Weights of a small contrastive audio-text model: encoder activation swiglu, text encoder activation squared_relu.
Rows from block 10 of the audio encoder, named by matrix and row number. Rows with one number belong to one neuron. Each number is 128 + 24 x the weight over its row's rms, rounded and kept within 0 to 255. All counts start at 0. Numbers have three digits each. After the name is the row's rms in percent of the matrix's.
# gate: MLP gate (encoder.blocks.10.mlp.gate.weight, 640x160), inputs 0-159
# fc1: MLP up (encoder.blocks.10.mlp.fc1.weight, 640x160), inputs 0-159
# fc2: MLP down (encoder.blocks.10.mlp.fc2.weight, 160x640, transposed), outputs 0-159
gate.100 065:151086143117143152144098096140135088120124116127101085113115095151151142128133149087169071171142173108146156152124135124107142127109113109151132147141122077142139149153162121150160174165175087142142123152117105095136119157156141139086141128139091062092160158115110117150105115106138130162135143121132073143137111161139127141178113102131121142092133150154143148147127119128133102094111103111128108133150112144167129107147127177109137166128132174131109123119148131153141167152116147
fc1.100 074:081094128116123117102167148153135139077118119164095170117102125109125094108134141143082188134184116136155140126130164131128076126163142120122148124105119113143091139111095127091106115093121136133154120111071135147122134126095145093081120111090153168111171090114100143084075150110131098115138133100182131155133117116127132131103142156121156134131129140115093183126109149143136091126127155149128137086170182155129103111120141150124123140146133151119124132112145152141131130115131124
fc2.100 066:129140127092107121119139125173161135125106158125132107128172156123147142160098122158144126107163122061143119152119140163108131121162117087063120141101120115137141126098102138110076091133120150130130147131132161119136151176164131136114137114135121081085117156125114112145122151090114141118074106138150152093151081138121161102139152103147127126136142145111136115134156096142097145136125205121084114155153111134155141164140141113088144166106138140170091123103128149137141148130162103
gate.101 072:128124124136123097136128154126113145095111130119131124129145152177105157147135124132144091121145111152148133119109158126136175151116111140170149125086170155117125158139119137139127089091128146159114165120159139124193117147094101089100104149120088092149139110090114062162127131131101112121136114127135255154129145095127118142127106132118110119132135118121112115154121132114121131160127138109101132155147147143137107146118100096136117145145173144126164130144139131094136157141123106
fc1.101 066:114145140060104062135166137145145105112151121101120138126128153146181123146132130136102147120086104108140148140131116163159131135128151125088089143110136134125152105145094127115108126143128111147136123118134148109179154182142110113125127124137113130126109163122158105152143123075113099160117080115111075081131131106119130105107155133123081134131061123086153075122103104139122139139160100125158133092141165162189162125124128098101132130131144113149146122125153117133144132147092131
fc2.101 061:162173100124121150093113133129132113167144128168124139135129156159151115109094096144149075102125117149153100119102097114153127137130092112098155120111133131128131115147107129173117159108141173134133123100155101118131172092137127127163123131155172059155153138127154171092142090117135100153128116162099205120098140127104129122119122105099106104137105176144137091123137096123109126142100136117075129128142108118153125127120111165120162091145123146099146128159153149117138099112123081
gate.102 061:146162106127119143109114133121131137141186149123103128120132169119158131171151125149127142140123090179150112132125156114117155168134131137132158123161123099102152141116114181116121095121154121109166071128142099129100112157134122121131116160130153153112142131130082117143152131122143117094146154129143097122141133112151140154150129150156110116134116149142101124180112131125146161193167139138174123129055095126160127091133094119102141138150099134116092156098123134187130058116106141
fc1.102 067:125132161127125084152077123119136111111062111100165161153122149150154109126177160128117181156106074109120127088131121082117170144129169099115108101115120128126112108118109102154143153142109103105107130125161132143122101145090104117121125110175142143080133099141096152068104139129120121089144130172099107157115127164163094120133163135125115120098167108140127156126099123139117126155103142140130147141132172093118140130145151109128153100138126105132126140160107182084132125136135135
fc2.102 061:179086106122125116106145126138102133139168135128132060123139120116107097145129157158132105104171141135120122157127140137136147126101129125113125145110159115121135136120105099088132112096077158173185124134116138148096171169138135141152076122118134097137138133111128149112120155137105132150189132118151207154135112082118154107100159173149158134131092137148128117114118087119141172164116133148108077141127159152104129124163131113177114139147168135121122119134097148127127109126134124
gate.103 067:162146148150140081121113117130110126088144095108126116144158117098106128118110142134180126134120094144140134140108095139145137132132146146115133185161107131139148141124164130102119092128124150114129119166164084093067105110099092136141167143103095172135179112125114144155118149084121113110100127116139124148103141102112116157140103147124168104138144121147163145090052145153107109157108150124138157149120150110140126155091079127115131126129134112163120145115142129120171083129187142
fc1.103 071:153177138157120137138135076114116133177133133104151152128118118115067126118098113102139109091128152156160141143116127135133141131104074137167165145117102140092155145116153112164143138096104182124113149109119102117128133134117121104100116131159134111151133109097076125139129120133130106124135101152142223132157114088123120110182129140138120128142116146154147098137129113125104150185109106099111168160141140117123090077152115138145168111107119137135183126130109147154139127133101134
fc2.103 066:154134104152108146171087108122116115139115186142148117110136094102130079146144176135127102106143133119110106147117133124136144109150141126122141096092150107105101130141140115161145152163115122139131146124122118095111095153103158130089140140097126117105137114205136122148148084123136067126129131122113114140111115107119095105112147122159105123150173151140117107141180143132148125125128165116117050125112149164104140097120124168143125160153113118133117078140167126096106170150145182
gate.104 070:131148141116105107151097113122125137130144140103123090114126092097144108153101167113120095123081077130168148154150124154153205142152130105101110143088156135101154125089143151100111113165149134120153085129136130177152161155101135115114136138095131116159113150116161152131164137111125127116145125153107107145120137119137134109122139165115097135136127128124113125100119124135127116177168166121120163117199147157143128171155112097112118129165153110146172132122133111102156082099158093
fc1.104 066:146078102137127134149164162143164146087139106131125078117121119122142094158118113112105093124156159147110132164135129125111083129137119123171126148122131158122062121118131167149143140140125122099124133136118169136156107123182122150118133092095146125131120127101165129072098153130112114189129121126139097133116115138111118091129138117099144125134091112152101164114088146165133065099152119110157126106169175154194142125128161130136110176119137140117104127139090135142127127104116119
fc2.104 064:094103144114118109129150122098125141114111147128110107134116137188148163131120149088128080099121126155133106120123127100107179140102107133171124138125137130097115118126148129139146140058118094105157084181136110121160101149130115110145115104122159159118082131118146117123147103154112113154152148175120073134158171186123175125143166158138136125159125126110135148126082129111154084129133128141163154082161122128141082110132115091109131129124125121137141138138106118104148071100110122
gate.105 068:094154140172133106145102121109105148134135105085119119175140119159130123132152143087146132172149121160151127140126135168149175132133126143074125135136118142186150083107116148119126116098138121108090100174190099124130132137121124140164178111096105130167159133065136167133134124144135117084110117127092160128167167117163147126129127146120120149129140125087132107113125133084134119172164127154142127125112098121097163125104122124119134109126130103149146133103132100120150131154196115
fc1.105 073:046134161141125157141127103127107134125131157115139091146137128156103140129092156139119122100091093163159095144169115135114115109143089136135145128173128175082134107134130105091133120104084081118116059139133176146153155152127141147106119127117137158159113132133168149112163120160124104108128141163144119124130125097087118147139157137098113168142120129113109091167179151145140124088149100120154134114118105136173157099140100131130126116106137152132158133145102114131101109097106104
fc2.105 071:106099134127112144155095126106187127125127137115127130102155137143163121137143117148143122123122132114152132114160167140131152099112127129050149124127119126161138118106096137120093141145116136134160144119167111133168126144121129158135130090133136105099123139155159148117122127174108173119090133111110143101141085099125130110141126136095121135136128107125158058143135053123148177134140203107090117097109103117149145132133144097098133147117150097091082133126117119137117136115108059
gate.106 066:175117139150115107137149120108135126115154107151128118109113105092100104120138136098111130145110106090110072149139153111166157141158134160139136141139147140137112108090182143117124132159102140136160114139135112104139136139137158080143126189125091113180136105123105084144150107101123130183146124148157121130119129096081156120117111135117117137158107147130119141094130108155116110160127176140108115079125171091079123180083133100106111156147110156158150143142164143129124131099123172
fc1.106 071:123093132133125102146102089158112121154101137137116161105165115141165110104165116158125130151147149143110129152172130146153120161086103140139146156114124136089133104089125114091120120161092132129112126133114107136157120144108151124158129112094127159144113057176116108110116140119091116172120127128129220152131106128149113110092140143155164140137120093124136150141118114115111144078105126112161113196148162134135099129135122129121129149149106113175109127145141150105140110103153182
fc2.106 059:121146126094139148111104093125120137138149155133126114102160113157095128122142164121162080107116151182151139138122155166142161124109124120093106156110115125134117141154099127141114136133089108111150135113140121124139130182115134131161092127110136146119141122144163126111117146157081112059118169183120102112155105089122157117123110087152089124137130101091142122117160139112147111190112141180098130116183157088099115094147141139115123130123115154175117138102121117125162181130142129
gate.107 243:105143114151123154114139138132110080112116105118117121190120125121139138145072131111099139159125094150065200117147100147110137106124167103158130107188114098123153136151149135104130116123158123118114103151117117180139137124147115153178122095104076131165116132139111105131128122133094172125113101128171140151120125129142102178155102131138097128103108120106106155132115146141110145108121094130173109112131133104081134162150138129120121134112151123126176145136148061129122109132105159
fc1.107 246:105146135125109136121133161101140100149067094103121130166095114166134171165115131138102135133111107114065164140133132122089136145135112114154126094149119077137147136117147106109173140132188113148115120137114125127154099119154129089135123111132091088127142143121106050125167096134104161104139089138147138158109131146158136163134145161195129175112157133104131118140126161117119144108136132146141136119100128070108117115120140152117145115129112154148117125113152079112133122145118169
fc2.107 256:124091120137154105140148153130147157134104101159111127089100105136132131147138089148147137080109160115176104118119144107142143111139095135157157115099164183114085146126131157135136135124121123141119129096138148107148077111121143107079122143148145115117133130126157147102115155121184100184143167181116145132114128118119164097094150111102152113140123119157094113082098138144167103110142132139133144137161092184180127130117098125126087107118088107080113140141110167121111123130112128
gate.108 068:148166127060116094085130166129103124191127171140140121114142103129133099147089137153140139167094036088103134114122125115121108152137142159105120111107098097125157098145124123128119114136151146126112143147115109124111120097130113108171133106127135127093126143127142138184139104102167149134155150145110102117173138069113145109136127164129131150142094124100136076155105160116132118140110085130107097099109137137103113131122158085131128108143131089156150138115131141119159138130126098
fc1.108 067:142181116124160173116090149121117146102072132101128128118134113088137111117140138110124139118117119211115146139137152141124167120149148127134137144092110125129121112126123107152097141151127140138099158155101083096106149146144114165129105121141124154099140129134099144161160102131109090157090107130105155150123121111100107136141105155132114098116109126124169114103149098115135157116162142128087132109156195108085111127163120152138144127108119079099174127081101129139094149168112086
fc2.108 061:150085151145126162103131149135123136118093169140118108150120117163124148177123142131135135123072096070111131141135083133157084107106141123141124077153108121120140131134137114139163130152120136095111112119117109138169126171113116142108141133099120130120134132133140129084121077121170122160179152116134070146102122195122111154155168120169124105155107108124093122128155164115132128120136116074132132108137107137122115127140141197075110115123126122138101077117166123124136147144136146
gate.109 054:089142172121105068113100116135123125170080162140124155167147138171163095112122108091155119120159130150166118139146146160110121115119115154120132062140115121089134121136126153124132145158171104102126147106103117104137127129150116149112132126115092125162112135119130101092151139086123146183147154087138186126103160125153140119125111187102124136164112118132062109151112121122131114143145113130120177105154093141109115134133154119131092163129136121139135126153121163131145140113084153
fc1.109 060:144128164147137096108116118104141144199119146116147130104111098119096104160131111120147147158124128117072143127162086105119139125100141128159139122115113112115169147134101151126158101134135157135147138138147099110161163135147134163175134136186102124171099126116150122114132104090152115171116121140131043111128126135128101103097141098135114111131124112133151112138162153119123144082122087119149148160148071127095162124092132118124156118101120100139110111149116154087145139126122189
fc2.109 058:166166165076122162147144147118107136107143132109152148128142077110166135130162152148096128107111127162140116161140128130131158109116113159135164118116131156127123125165143126170123114120118096145081145139126150137116116140138144132115138134107126148140126098168100118157180112145127104128116132112109018125104088112133107106145128144144109124131129103152111078138202156107107114142159165108096106109118183134148111136142172128101100149123123128117106155118147151109120102128151126
gate.110 059:110130078142099131121130130161119118107142128159161116122137096155097114140126124147141119135110086120150121113128110101128089119122097140169068113114133157117108138131127106151109159146101176159067115142134135133125087155119131131137068125148150127123156146108051122089128137123129117091126124138107142085151126115158116121102145122107127123110152138100147104168149194145146142129141164133165147161141146117171164099140121173107127144150108155137164129144094132164118091158114082
fc1.110 066:160103126105086121078110141134121119143117137108105150096174139127142131110136137118119129100100139186124154147150089154114145091094078096140161106131059092153160137120127150137128160095156171104149136113072115137119125139110121138143115085113141117139109087077103157119145129149116142134126112137133137180153118148133134140106111117156162140123124136147147121134082119136137171135149143098102122117159143142160105073168156143134176133095111112105122129121104108130112097143124177
fc2.110 052:153113123138119144161139170095114164146138096126119131128118095111145127145160149126113066130119142127110141127146070110111074118169101141135160119138102111122172140150139122164130100113162083115104145129168083136106140130146127108096113149169139157108106147102101149134133110119145165155093135127129140155149113115128099119097101122112109112070175140094163147147106079134136141098124115120137115160074101162088142105110130131108153136110114148133097122114132103120142085185147102
gate.111 057:176163152128105143125148128110146124176150155173136154127144106113085096107141122104149128148127134179146123133049096110095122128119111150157100118124113108160145122108140161157153130170136171119167126106115112119100134126123132146141125150134178143122134133159116157111104141137099127121141170100170209164145155092141137114124078114118128149142152151129098163108144129105130143152107129132094123121141119119156130187080130144125105162122125133168124135096154151155121107141135130
fc1.111 062:080172161110126144133103099139105123120137161130138060152187163133150128110126106110151101151115146088112136137096158153085132134120128143119108164135158103154124128158104142130114102153124112100143134114134117138185109136115107132180136140107107175103134165090131127078146095136119106123104127120106128135096095125138126133136156165134091157124120151138140164142054175133130101121121169129138155141121191117080123118139140154134135106115149128105155133117139107116152166124114114
fc2.111 052:100128076103134133174147148108109127192130105137105144148133142145136144199102096127148100113126088135135134116111110099120150122138130135096149132137138151122144136138141151133159046144161134116120145152115130112146144139120170132162151115099103053151153144119084113163133117136128122155139125166138179146137154115130159141134173140159112152112121134151110122134095165142113083148138102103133118139147160114163120133123118142121108105126153080115146120089092134109099101137115078
gate.112 060:143109142098138135126123150103136112127094110128103196124136137130116112137156111073130108141127101157167143119145117143108133146171166100138145091116124106131127145106123128150122130128162095120136117113138154150109086109089138136123114148147164060138144127149124166095147170140084103140106157091118184141144125122171116131155140148144176119131170147123129119141119134137136108167150179122133113129145189110176121085121157129091154075154136118122144134112127144133152123122190116
fc1.112 065:134143133120145114107136122109130137125165186136128075148149119117075105147128155108135096073185096143121144165123103137126175143108076112128151156105120153157161116181136090154184142101133162116133176117141119131120199105130096120125152120149096108144122137092105155142128106102118097130140133157128172139108137122114143140127133147108125113143146107082167105113118101128122106121131120133103134147119097147137143112126085096124155116125139100112140151160097116129159116168168101
fc2.112 062:092136121160120096130135172093098122142133125086121076143092082137170148157158140103131160094103137097121144115129111132117114126161119104136161161129130161120133111170128177165147111072163100136176124151079117114160148123163130092156142115131150169165109118128142116154133138110128119151134122114152118120110155111117156148157147143153147157118069120135143147126061138068158095111108102122143160102140116116108105109109116172140109144127108108112134133131140123147131143140125159
gate.113 064:144137148155123114133135172142112158111168115177133196098102096148127111154120138142111147128112085133136081125109113125150094131114103108161108107107101079148117113149100141145155143099118135128111167121102149145144141151160114074150100104122141125133112102102088112083137137111143132155183078103130181112127123113147157110141154152087139126109148128115133097147120122102122178145109129118172160099099159123105110106149156119134131176174145155118122143136114126145169108121128105
fc1.113 068:102127128127142130153102092109125164125070167122151144165141127100074138082127133152137179162136147116119116157152103162125141135088109138122123117124143149114119131173146110128141153089118102118102159136128114116123162116109108147090163138100154172178124104159124169128133126163121115175100117124145190166111136123120163135139128113129115131147091106133152154147111133119114131046136072109060148148156129118081139144147138140126148121112131110107101124126106144125127127137136136
fc2.113 058:084139102103092105131132179159117154083136137114133094146142136115136167128095144126124138094153137123129146105181122183136126137182137139130136166159127093107105144138160144125171143080144109133127128132113160148117106160130116154101102071145089127104107117083153114100101141103162166128116128129136100105107165123134116143139147135119172130135172076107108150122076154153126094138142106118125123157160142091112142139128076139100115111156120136124113146148125094163123127089121122
gate.114 076:096151123156127137120189156115151123102169138143139040167130133160136110134133129146120109143159094116119132135117156120126156162154144119155151131113150114132114144176129147130152106138129092150154118161118125103098139109137144077090125153160100179112090116104190152121176109120176116145149141134117121114135158141108132134129128132089107115121114135098127137082092107133147136123130132140106133149118130148169165171081107110106097161114130115084112171146121111121097140154132115
fc1.114 065:131153191129136150112104125142116113138115178127094074106153077131100157108126139077163138086101140136094159122163164146173193125125133138182128151134130098125121153159134100134153104097151069088124164086153133161091094118116114138123123107154108148108098127163156135166129090160129115126117127148134148128130129107131132140133137123119094130134077145125188123151100109127104125153109108120098141134118159093117157128130116153132114122139139124166115135122143127136139132112099106
fc2.114 065:181143130144113146148134128085142105141170121132137115116141119144163140140172122107142092125130183147122115136137099119150153090105140134079093127120116107126109131134106127151125160102104101120166121148168114111113138124097103171090134138100107129119136137171166166117091150106113105124123130109092079106153132140145129127123125111112129115146147141135081145137169130117104182166138158109156069134111098128139157157106145102080152146135180092131069134125118160081123144145135122
gate.115 203:142114125089094097165111119162133096146142100167112128143151138106147131120118108129124114133140102106131130131128100162130110156142141119094147149104074128156117119102117114157122134171179146139150163132107144139097124081123107128128133107099145155166093097169130168171063145083120108128160119097147091145137129127148123129109105176148111157130106129135149127147111111164132105088136157135156103123159132158128142179146109094138108145127141071108136170139113156133132102074100099
fc1.115 211:125125154068134134117102128147107123149140086130158150114140162122181128121124098090128115125116108129125158146145131183132117146130135113082164105125141130135150101085108104152131129149129167136126139177082139120134151096116093158144153073108165168155102108139117168150063109099089109139149128135152084123158146113143135137128110151142123122126078119120129091127124115133126109085139099114163112126197114144145125142178133102141155139125151114143140154133099154155124105099125099
fc2.115 216:164083096136139129102160150111117079150139122101124134120117103072170122126148156164155125158094135105145136153122112112148115140137136078123166114114128120162139128127146132100132134120161155126121137117140113096119098116141105118118169096082146109131125116109130148134142144106122131180119119088160135115097105077124111142136146156157136138112125130104156157112081190118102119127114153087138102174148173149145152181161103111129143117120155107119107087148124129158084104122112070
gate.116 061:099138152108114180105142123124119140105171098093109111148113123106121134098100153147112159105112134117146137130135117130099157124113126131176145124155105161156159108173124155136122109107156105114120126136148128166140160119136097142087131091178124127141193119095113113129082146152146122120119167092131126125161153078172146149126102125143131129157168104143103117110064126138127110202106108121164117146148141151173115112118099110123141161124172153146175123106109145139141133128110149
fc1.116 063:133148126079135131119114156125120151173124098137130120135094172166173126102118089121125133134133115113115120097118123103179162122126137125113138052125144132129123090090115094138121107152094164143204161101129147159159107115153113129114124118143116085087133148103108111199107137111127147142133132107162072094106115110142085116105137141132117123144085111120147082132146127113118142144121126103155125121176176121142143098109135087115123133117123082111112119126120167148141126111115133
fc2.116 054:099131108107129117112151169121146193114119150141120097147077121150106139171136104133148159122120115168136163097152145106132141149155158146175121111131124122139092119170164138141128125187158075138144117119152133114161137146126119090128130132105096120110148173094182125176175147132114112134153160122121054116136133104141137177147118114122173143141145120114127139143128130124125109158109113158153176104164141111143137131109137097097071124145131132151145137138153145112160141137124134
gate.117 076:100155137109136138108139148144130105201107142127152120106132145112126112117113154089144115151157084162142129125123132121157166165153119103134158131121142117127131121142133142141151132090141177141114141129156130105089098120165132144140141113092153139137093133146104180081132154161113102138126133118149138087138151073128133080136112142087107101117140167145171159111157113156132180129155115139164128121115171168197128120109153119097141168128132147118125146144124147116145134169147176
fc1.117 075:141118108122096104133115144115129126155134180129095119109139123166124119133140138119132092097153140107127125117133134140140113150143079086115132148100117119134153117126092109130075075066112136099160135154149118162181118160141066164138074117162086116140109139184157118116134157122120133074075074112137127123135102120170124140120115116129147136134128140139113106127129107147107129155141175100151144098125115128107148130146150130113124109169156127110121125158148107097160170122151174
fc2.117 071:155137162110139157134159134145104122104079076113144109092111153141132171161124160186157125134132134133137128126136148150129112094105119126141128114117141134105186137161148124134168113142096140109127128116102116112123131146117116136136156123126164098129193143130177145110133129146149148090148134137121142122123089062103119106151130133149151132129136104118128080121104088115105180137106116085051149109127117071123081118130103082120135112147110147135117107130135143134125139075132106
gate.118 061:112142102121122167109145126151118123187165132106137125112171143136126106131166125130153149144126115110143108102104078113139126117121100103145125117100054107116180093109125120091112144123112173086131103126132111111179131137110135129127113132161130130147165135146037098123107133101117140129124117145141163110142101114173173126121138125144149133107121144092151140103059122125132169124114113143120133137056123134125120121146183127104165117127104129143106146118125115163137106111130150
fc1.118 058:122074105113116084177157086144184139143113130121121116117109136125122117185158078108141137118117137156164120155138094125135142138147130149105090132118130109130108122120133114099134113152120150114122117123131101157088101136151152164155114135123125155098133101138090150113082153149121118103094148127142155140100146181087141132145117141121073136155115122173072119165162117135094110090140156126124108119146159131116150073076103122138164155099105147103157143114153157139131124137158134
fc2.118 061:113143103130164120131110126170169123143115141129127094152159133154112163150100160106158112109123096126083133128156114086098162109112111127118164131099098131129096134114147130120122123114142114143065143129129162137121108118127145154155123107097052154167081118124098117169095125163151111115127111145120112124138147153132101125126153142099165125143109150148085153134170139126104133109165168135141109129168136145121171102152149088155161135092105078123122127130119136069129167125158151
gate.119 056:129137125118127154123079133128132151124101157093130085111136128160090142133097127168080079134108145087122120127126126158146165127125161133135096157155127087126127143126089133100164124133152140140175119149161142114126135150100121153111121130140123131137107158152214121169129127075108113171143116167147129134113115118116132160075179119173127117127111085143093139128131141139131098111168134126120124099083088135152130166177086123117101093134121108119113147095119145127121146131151129
fc1.119 060:136124134107093128145138123135120154119137105129109126153137165184152162155152130148115149120128185088118135111151137149159089125141092172115129159106128140109120101124087087104124118094098100140129119141155127150116123173081114119131110138124075129209144132114165078122143168129100132071118117153105127110116122142131116138152104117144158142136117125089137137128075129112128082133110134144109102106164142107130126135111100133125160113145137097110082136155119111106100174132072110
fc2.119 053:098125162128154087110127101138126137104157116114138173097173125089102137115094110120158085173129102138122102115098125122151202130134138126111138074119113086134104148117132117137109128136164106178107111120087174108134118153117160111149153132133109164150093165112113128132125115134122114135141121118134060141140113161150084134150112093164088129117149112116105140124119166134132117075103161105140138138116111139135130131113107151177167161124114153115148126125097143121093176105131108
gate.120 065:101117104133150110125119115135147121105122183159109191066104095114122142116138131122122154131152150157148110119126119138141108139142130125108138176125096095150131138101152143112138137094088104120100122110165134119098125155109131137078120103139137127210130116080176150111147150150119135129160121176142183090147149100139140125131109099100156103126169148157149144101097124121143154144134163138106134152177134099080134101128129130119172143127153122102164154126108161105125122151123131
fc1.120 065:151151121132120124150130134144120119111136079098104065114174139159139100153126094172126120112087103105123143127144100131129094111132168105133109127115154134138130153130125149117104128166102142118113127125128154172134105125086141133108144103165145077084123134098133106117155128147114149156107146108151062108118108117137094126090140145145090140123139148116023069114132147149146137123142098150117110132155096121162109073122143117128147128121121096142106119103090151130114116124099136
fc2.120 056:132113105116139151140096117124147157143106110124122085171141126162122139114129120143131113136105083116129143117122103119078155134142106121075119122131117133150091142102120129121106130173164127133131181143147114126134108100138169145084161106135153138155091172170155109123122117141124108153118105160098089168160136136103134132111142154112083113098104136135140106167194136190118076137110158149096120126126093111121130163099089129176159165116150134135126144124141108131130103123109074
gate.121 063:125137083129149171121136142127131130141143140101118125097136110170128176180121095148157138104114127149161114142176111119091129147184136122170084192099104129135088142137120067089116139101157157127164094143171157157181119135146109122092096145111124084102151135138175152140102133138123101079125149150133153114126149135124141111124131113132173110169129128089099113135135132153158109130109158125117132176099125133102150123144115143107117114160112141130095124122133118094124119118129126
fc1.121 058:128108154139108156162127102141080124166133180133154167162127140124155133137129155130148132153119099173111127117143099160138088118116133129094104116097095118130085122128152128129108192151113130085072135131124135128137118118145154114124132131115117154157161091159079162144125137092126107098099120121108148171135142126159122129147140169117133119115142140125172126125196137150129110121138108133098145121100139123092095081145135182132157117136110180113144137146074107083141124157146125
fc2.121 055:111136116142136138138116098097123119133156098116102105120120135112084116133096136141127109159137135132156114146124150117123141097151145133093091162145142137100131125149118104160123164119131165122119151129148095109163147134143148108145171150129134112105144148128087094149164112127122125086083142165097200129120108091090146158142137079130099113162131159127202126099157071092123134121110081129091171143133147148134100141141137139188132137146154158131146116092107091120132143151134100
gate.122 067:173154137112132163154127124134135108085143159117114157151126139105154138131128147152120138159134133111153107133141131142162148178134168163135123132110152072112141101138141131100104129158112109143123093155129105152095182124145140089094144099145131126133115117156182135099163107107103110171167147129172037134134132086078142134106120146113124151103115140133097126085127110152113123137122182139134143112097166144140133146158113108116122116144103120165162139124164137155126106104152104
fc1.122 066:099133073124160204135151132136162101128133128139152102128115113120099139120133143105119138144104123126155130133175121118147114092161125079144146145137108134159113116146109133107107158137119149135187075159103152155152154110144147127141141115142138093079156165144131114190141139127144099092137172123136068094165117113128135103122135150147123124126082163121109110074140104153172142131135120145080111131111108118093152109134140101122124150110137121150100128129084116127092131097150141
fc2.122 062:128109153126132137105131147159098108074173125102139162111131142107120145102127123154105137149121103102127113148138109109147071143133142095114102166175135144095139085148138134099164148145096115131164118120097137134141134133144123119125142156153133155117103125128146141088127103134148140131213139127166121131130153131094087124099115155122158112136080123099164143130167194164164117110128110172157095119113168157132116103090152130130113127117091139126109141164162110147085156142118134
gate.123 059:153119139155080119089104159132102135135141133084108119130176099093130131133091141131129124164109106118137098182177106143124173110133160137152111187153139153104133092136108116147123150101097133152128128157135132098082156135106168160098126134112174090119132126137102178118164146152120125179132101106145113085113115099165128169088122164142132142137111129112193147138113109120147133161147104148116125147123145138117136164169113110109141169154128128137105120097121130133101120106139140
fc1.123 068:143121118128108117141099149134122096110156105134135057126137108128111131145118132136139131132130088138144119113114120116108135096150165093126104201124126111081089145137136136141089142159140125147208160096079123134159154118170157148150127169101171105103109145133080178177117141111167131110078138138154066107131122173140138103127156183121117137125116137140165122114128139148130096104132139141105129105112124124118146123136160135113110146140122082137099124117109125124113130137143151
fc2.123 065:109104117115140127132138134149132119092149075111144187135132199135143158130170086146106144165150132105134116108121117144129099145131137127155137148139122141122142116151152158137145178145091105129159084124099142130113152144119140104113122142120153155104082107062092131081074122137159141123156131139132111106101108134129126155128125120134135133122152110163128187112145104139106079074126147139133172116125150099178095131140126148125139117142122132103167185106116135172109132106135124
gate.124 059:153137143132117173131113128132109151115118143104138190110126088125095098162126135137160134121104148151155106147134100129137172130170172118141117143136128084148124123128162113104127109133089097148170079173120139075143128132088142090115123124127117085141175171134156159169157135132122128139146135153114087135140102141131119104141083092133165105127131120124095110122145104129138099204088132129084128116145099113129110106121149108108133111130107139144155155124134137160144120159177095
fc1.124 062:104141129099126088110163123162078097166109124120112079108126159144172151146107111124125064110141115141103146121127138128180185143137108128150130116134105128172162100179138159134146125218148146117126135112121126138125178132176108121156139091119100153125103155139147090147101143123142159141106095107124143100102128088098168145138100118131112163132116129152118123131136104166120157151149147117140117113106140140159110136096119137137116171125100147136138134145081140148133148137110114
fc2.124 054:155151159138105158170154137110106124146077142113139152155095162119169151088094142125098102131124138087128135163157106162162124111117130119146152087134157113127161144134126145146142126210120124113093110133123118093106113123119126112083107129143130159185095126167153105122158115084137128158155132134097087139121170121121095138118112113095100135144125087127143079128114111126154103123122112133148120110094127146107104165145105172142166111150158163134104127147156149165137129098136144
gate.125 072:144133126159116138112195116117142126122120146095168120136141148154161126118095147129137141162130135125185126141114140133143162138122106103159139136120115102126184140171122144126097121096134120161145139146124147117102159161121124128121133157065133113159097090087126127169157144134088123119132105122127122119115130130142143119124124166115118092115142164127167178083091080110128122162141109120106173092107171143096089190129112113124171141159161117096154146139128099117091111103131113
fc1.125 073:175168107101119136095111130136122132126092146142107128135168151120116160145122135140116132102166121134122139125121125136099179132103107142130146060147100130087118174109152178099111156141119106158090089128122132125069119124141141123119135149082092127125105118122178132181183104182125108162117117161165112113142106133144083137128113152124151126111169145122116146111157136122143134108100093132109117129166128104162118121173111144133148126109131104153082133137142141117096153142177138
fc2.125 063:136077120093133122133119119109128143102105128167173143147127161096160154105096100132130143109132112170128162130099121132131096154133086166125098123134153130099159124107081119141133110161103080110099109128099117114122161102097152140098126111163132123151096117153127122131122089116156099140138117140144125153138115113093129113144104083059088127104142111139156049152108120129133124135125151102143120144126140143169171137094124106123136135167136146111158146101165152182125145144079134
gate.126 063:155178105133085108136148121122137110107114136124123124138116137150149120138177120130135103172145071103144124142139110148150127127160103139137156170111152129137110089134131143132140147166096151120161116149176111138126129153147120083122135160135098092145132126116061132121105145101114097149153111156149118105109161133119126127099098117112098096118110124136173099063063149163115153124151133132156136078121154152125179175139127123098123125157129147143103161123140164095171127149138118
fc1.126 063:094144093125136163133122121140155135078061124145114070109122107165116128151110137121089126122152114157118144121112119106124120176162143111107119102121097108127124115108091156117105127146109131113097125100103125110169123123138149137123113120130142151108155113123056127109100139187116118087132151161112149115146143157136149156163140110148149154130124142125113088142093157123103171065155133128186174143134154142135126122137156177134180135128100156142111111124127149101118125148144091
fc2.126 052:160122117109142126117148145156148122173128102115155153137126086157131172104127133137118160160139134097114159114173153132128112115142108136139077132099069148107099139136135113116106095174156138160110129089110176059135122119146160096106125111100141122137150119106125136150108106100107121137133128108145128127090087123139128117112102130123120136098137187079178124163140098131149140138155092152135112143164128137140157141117160111098132121151138082136078126125081143147105168121086108
gate.127 087:139171121154137150173112159124134161128090136122108076154113111129117109130108136114137169088139076158107153160179140125130162121099116117149144106131163153076122166159144137134125107148141119123103132122104152150110129096115164103123140142144130130136116139153132105160158124182146106100155123125096105145132138109112109148124154148146107139103120149086092091126170092160156165166149101160086107128111149111092130144093134140110117183136113102140119136125091133101116162157177139
fc1.127 082:164111128158138124176137103106148129143159144124130127149132165130135124139144129140104141159080102074107125118100127145126063119109109119104114109087114114170178102096162158139130144127107138143138123118161112135120167144113086134104165111154145155141147159164153171132162135101112159125117133127110057141158143099128113125129091110093115112146163122130117143106095143149131103143100186138141143122116130126080128093128070112126143083118131107133095150112165119165159134114116126
fc2.127 076:142118172104136164117129166124120094123109151112122126144136107134149123119099154142148140113103132162092130145160154156136149102123149129159179092090112140140139093140164134083134130105107143140113128123187129126160078116125130133124132109135154114119111157200132159139180107119190134092157103100100117100131096082133100114089116147102112096136108148087109109135122144108145130126166153149164129137098141181148144140117152143103129101098097135088113117139171130145129153147134108